Rows from block 7 of a small multi-label image tagger, named by matrix and row number. Rows with one number belong to one channel. Each number is 128 + 24 x the weight over its row's rms, rounded and kept within 0 to 255. All counts start at 0. Numbers have three digits each.
After each channel's rows are labels from the 100 images, of 14976, where the channel reaches its highest value: "patch colour" is the nearest of a few named colours to the mean colour under the peak. Only what is clearly more common there than usual is listed. The data: simulated telescope pictures of galaxies.
# convs0: first 3x3 conv, stride 2 (model.blocks.7.convs.0.weight, 192x96x3x3, each kernel summed), inputs 0-95
# convs1: second 3x3 conv (model.blocks.7.convs.1.weight, 192x192x3x3, transposed, each kernel summed), outputs 0-95

convs0.1:137120132154087148087127134144142102102103175139124159097100124155139162150095180105115134102128109156149110127140144127135156105117140100101106137130108165106154118107168103100118128105136149115134142132147166135143174114141088132111112093145182126093124142102127155126156075169113122173
convs1.1:146154133101142130094131101151138145152159152140143122136110104095116178146147138115139156124142114172138109159136095172142114123096104098134123123114114127142142142086153087115111127115125139107136130154127138124143085138109095136119152096132108093152180140128083101151130181117108072155
patch colour: brown

convs0.48:121169133113148140087147126099130106145136103131110145060104123124117104123138082176118091118138105072139136097114155126161109097156109102122110160128151127182125089145111137159140081104135110166134127108145105129105138159158089124142119124124137110141150104113120162076153131130109153138
convs1.48:141102107091121113137134136108144166131125123109140110133138113103154153100160167128107126119136145171087124145081157129120121135147112097118138120162108139131099140175130085112128125102136197171134134112130161164139165108132105103112134156119116141106120112138154149133161141123145153162
patch colour: grey

convs0.10:167119134143137101117139099129122118118143116145122127118114104135131103110136164163123084164141092129134102128158132132169125124145119146082130124140101122107100194117088121122134140117159103158150089154124112099088110148106124119139111118150127162140104119073063124176114129134091117071
convs1.10:103146125100120123129086164162126108122137130164116143104107117085143138121121063122120126108144119155185133120119139118149141098099079100095089125110080176124110111100148157139125106135132083133106102174108114161154137188083143107167121117132125131131148119133146124113178106095104144084
patch colour: grey

convs0.78:165160122104160120163113102136130153108086173134114106120139125123149137100139149139115155158111123126144173102145149117132167117096123103099114109162118115113149116150119128143108117147099148122141148137139171109082153079141086146083116148185113119127114091143147164119144087143154110171
convs1.78:186082125104129123118178093128114126147135134139077129160138107120103132104148148125125113111142120128145203136130140142109134072112162110115115117095152145109137139094111105142151117124128134140136118148146129168116116110107156116115127179127100106146114110153142124075173169155184116195
patch colour: brown

convs0.11:141119119135155103124135156112101159138127116127112110152124155107139095174121132161140163108131161076107136108103163114109101157127083120120140172121150085139141076110117096110092137124129122161105131131148099155147110157108107140115082152120115147107113117129172124116081122096091171088
convs1.11:173107121117112144079127135111117167142115085152122144149116171123138126127103144112119148133101102152144111128071138106129109072118137131154110100169124110069140103109121131093163160131132176087120107102142132141102115147174127140100121107133148106134109130087157123138179140124081109170
patch colour: grey; brown

convs0.187:104114116200126107152092128090129117082206124136149105114139097169132111111167140152119128141118099149160140124139108137126091123123106136157144100142095124167097109139130128153108141136111122107108144152103131103109131168123100156163139135104151097118115173154132142138108179119114146111
convs1.187:121125159141099144073142101153092103139144087148111098108145102177103144121137135120114111149109159146105100094121145109127137118128133130127114137093149169145147083145110117125151152136147145103125103122108114118110176100175218140108141116104077109130128100114135105121180121130116122144
patch colour: grey; brown

convs0.90:136147119157119169113129178124100158115179156145104097100139152102135103102141131125097138104145164116123144108114088118145154139127160144165105133145172102127131130129138103098134119108143112086116097131136096148161115154147131107106137131114157146168105104186124191141149110154111083115
convs1.90:096139139123149123176143088121119170127119092145097138112144106112154099203104120118179151153123072144092135125140116097134145075113079128097132088131128121121160176114140127088137109153122111157116119106103098123125120098131098156135133110115140117130176151119150138112103195118133120128
patch colour: brown

convs0.119:130134206120135124164151136096073126142184125153173140124108087145128130151105130149126143116091146166158142117114138057131129143125117160138117145129145112118154115108134128152131133109109080118081129109128118155147145125100139103142144142153121147135156130150112098111110161085088152124
convs1.119:115141145154131120147139154152161108142182166076112115117130151122143165103116101096173149156166121133140116087117113125132089121141124153107113134071152123127097151106147181111166110158146144138108140109171145126133167107157115130164123106144158206135163110160150120136103100123097147117
patch colour: brown

convs0.130:092134149102086102145150100121120075111124112142158149132118158099095081110147132131094087100123158104099141130117092102136145123117128087162122139150140126117174106135083142173157129117130122141146145103099138141098122114145108175116125145117117116162101109097173131135092185128108133137
convs1.130:168150136115149150044144117103144147145128138172141118110149111156133096089118167148153109145106104127174108140118150117124071087117153100121114152135098090164137132181119094152142187097108149128106115161113106129120130186134114111154104088117120116158147151130162130147093123126143108144
patch colour: grey

convs0.15:129119128132157164086157082121130123143139122085130148154101121148148130121096188162109105108117149122110126153164103080071158133105140118143144127135112102152155120093103125100134125159136139142124113135124157106096173158159133130140129142133134150104112136133142142163078143156061149114
convs1.15:122113154125102132168144152140134132130100101125122116153139100109132131156157115131130156128134154129142105143114136096123152168163116094102133119109099108119127099138170150144136119137105093131136117136116156157083153152076143144121078112118140092120148132103165099132167142136135106126
patch colour: grey

convs0.170:119117141129150155136107151144156138120106101145109120134168128113114109134132144132122113111124125148140126081171154085156144108145127134101114131138137129144125154139177139090105142103111085099114140085129113184159108100142110096161133159110107098178132071147082129137123183153172141139
convs1.170:086135157127130114147126147155109122117120101122118154119163114129137067084153088157193132160160117080121077115133151086125148138151188139133122119137137103119103166157129171153113091113113121092099114141102148147081125140117124119118091149142136136123134120107107108128108149134135146104
patch colour: grey

convs0.188:107142157107148101135140105114150115136079144154105126112151127127129117099127149145151101123165125159083103132158105144107142101105122147129120110172081070139157125111075096134126147132127111139120112101133099116130116134105102187149144121165052128151145131166130160129098121131136123159
convs1.188:121074090091136117134195088144102105110123114144172108097126109132120144137112095146144123130147127189134136132102118156112114102158154138155128128112087113108096157132113147176137115116131133160144098105111094138147102071160105119097122118146135121115140103109127156130107103155154134124
patch colour: grey

convs0.121:172123174097133172138129116145120108115101165148128153138141103105127087114136150141149155128107136090100139138095132157086129116133133121132115137165121141119081223112131150116105116127117108168130115123122176151120148129084137088097145110139158104115173110143123140125130118166128135144
convs1.121:113171125138148104159130137104126134137143064158115137119109138131148159165164209161144125133128117106141111133144128166117100140117106128152116127123109143103077107130126131087105086110133130138105149113138121102119122169116114146112116114123107109077123111160096124124112161106143171124
patch colour: brown

convs0.181:143129150155139139127136136199087135097139149132166143126111104154136105104136122133081125112116152141105113137122116151123131108150154142120110117109130140062180167155102155092110085107118104144137165138136171135116115117113128159119124085118141111171119120146149106121169088159103152094
convs1.181:158106125117104143093144129132134099079119122136135122135107137148079136148077148166126126142132135166128140129135137213114126117156094149139121133139101151112131150088137091106101106158116110123110156087130088128142112161100102114100121112111164135087136104126145106103136123147138150082
patch colour: brown

convs0.39:132097099128116120139119139135115107148092195106109085089177107121138125136100083154133112133128132107100120091159129106126117149093091160168133135126125123147101116109139126128135109112107121174115122134148145128161116118127153209122151121163096140148134100128124123125107124138112055133
convs1.39:139105098116124085164166100115146145158123118156112135133122128110152093135127149126119080121128089124117107133112165153093127130109142101124123164128119157139144158143148190100144130127157184128096134144093149127148088140101119165153101104136145137132124176147126137159179120111137102185
patch colour: brown; grey

convs0.17:120130120113180162126129089113108184128125124113145145121124096165098140117144116154166128133083163230150131125117150138131091092125125104099131107092104132155138112115149132131123095194134135149116138123116115133103124134128144175132135125139107126130112128094125126115127119147177100138
convs1.17:121133133118127151144176122147125127117146151108077135091149151146167169080131114151117135116088117138134116139139080169096121096081167103103110136128156145122125102100121146123141157157094128131120156100156131129148152124142214122130169109116130107159121121136172064138133139097160138133
patch colour: grey

convs0.80:160142189137126120128155085096103114171104134096112151090097103128113135158134127163108121128143160064156162129137127131107130124133107114145134158156124157092132075102158143151137100135066119138150131138121144155114133117130137167134140089152150123101167085116140137130101140115118146156
convs1.80:113114146140168128166136133108108138153136139123151142123133136100158127138123122098174144100137156164130136088113153110057115131139147139128118152119141071114121152131112186135159179183119170136113122164109125151141098093145129097156129087146104112120091123099184152120105115167117137128
patch colour: brown

convs0.108:137146136157129167132177168161092103131137151136100127119090101148135085116093102139112152137151137074117141110131137167076112125160159138064115116125097113149124147080160135115134125138139119144119091143129118146139139158097124078114114084107115130126110153133160122153138123144160111099
convs1.108:153105135133111118147103106106106119138106162164120100107125091126116109161133153157157155120112136189158137129147161135103097112132135132135132075114128120147121152133139127100112111083112132110146129094137095125169111107116142126092096128114167149148130130155131104130097191138147118133
patch colour: brown

convs0.131:114117129115142107133145111157089158143125122140123132158147148174146127100117143116145102093158152168098129099162128170150095083124149107159131137148135146095129138099114148133135084155139102138128145099171132053112141134109111162116116148151147111144130105078102117119137090103090146094
convs1.131:153114109172122133140075108130124137110077146110116151116144176122135136117160112122118134091183105105132175145145098213168085130069128136097101156100166167133122125132100098150125169149163136153159117138135112078114102127103091117161160133123153131163086139142149095105131134140115161136
patch colour: grey

convs0.25:113131122164119131095147126128125180137192168121120134125139146132138080109118158138107106163140132137151135112152117104152090106142116115150121166132095092153091135140114133157120132118132167136167122123135111091168102144131112115101129147097076098105111163138064156104156156117125098124
convs1.25:118128138129154134134166159125116089141121120160112134117093120126105107139183128126098142157168150120106124077126118116094186109145129107103130133095137154104129173116129145123176157150104172103154116173111119079116178159176142135146118158130092113152133100116086125096126152168138137138
patch colour: grey; brown

convs0.86:147176158137144120138139169124121133120178092070105142157096098115147116147139095073137121149138133101183145128094145154110116107137096162123145110124174117110090130150168097123113129125091110110144156135086107171144108106122122111126137147122136120111138150144116122127164161098108091128
convs1.86:135114190106089195120088130133156077152172107113155123118121162087114176141109091103129160116118155152088111136151110111113102118134138144144120108125123133154071139104121133107151145143133149102110160098133151096165133102169075128130123120069154138122096140117155137122137099104094113153
patch colour: brown

convs0.124:100086157110145117137130126122120094125107168134122130111136121163166159128144092125097121149105134238149144111128106067104127142103133146126126116121134107087127122108137117130119153088093101118132132124166128137125110112099153130186153141136106125108110126135103149160129142104158116148
convs1.124:126142091140113117095187111135136124137124114095135116132119130138145172148123089109131098162109097118127095188130157157089096123124112105119145139153134087133116129138080106123147089160115149153147119071179150097159131127147131113221144110145120143115164140143151155146130109122169145131
patch colour: grey

convs0.57:104141115121129118184088107138092124105108116125147134156138153133119087091137087143114134125148180203086106132106130138139137109096103109137135122109113114096103138159129124103144119126193141163166144149149102128147159137121133139128119115130141141129125199149097115115114147110167122107
convs1.57:149114127103091108127129164146140143094130143135132131141078148100140106132088073091137108183158130112132101144081158145119143106132119130118136155124145110099088120093121100125172110128115097130105134116138126091108099143133118099125113120133115175100099163117196142109141123124128138136
patch colour: brown

convs0.85:114141088098140159128146087136134141123129150134115106113103079122159118121141112142113140135107113216111156100154115092111128138098139131161141117119113145139129122126156139120166119176162105149162135113174133126091131053124120124135145108155128130185118118128131115115090125095157130116
convs1.85:179131127129144098115194113123105108113139175155108142130083140133117104095161121098161101171103100113165117158141125128087131168101100123148135119120126116104104133141146106132099145144138106120125150088111146091150141134147120127129096129128152168110190084100145166133098098143150123140
patch colour: grey

convs0.77:087112112100104142152085119148119160119155140111117150116172167134179088155109141117104129134122093131093118110123118153157085153145130112132133167113163135114069159138116134078132134135109151115136144145106143131131138120123110150091098157126134137132120136171087114136181112148185133148
convs1.77:157161146110133116150123145097125126139140110141157133136116129150121102150129110142124158114108088141119130126078128129133108163115132126140165139137135121126138119121117092130082055119156045113119141147143142154122120134127060137108113162119101115142156112104121103103123089120111140189
patch colour: brown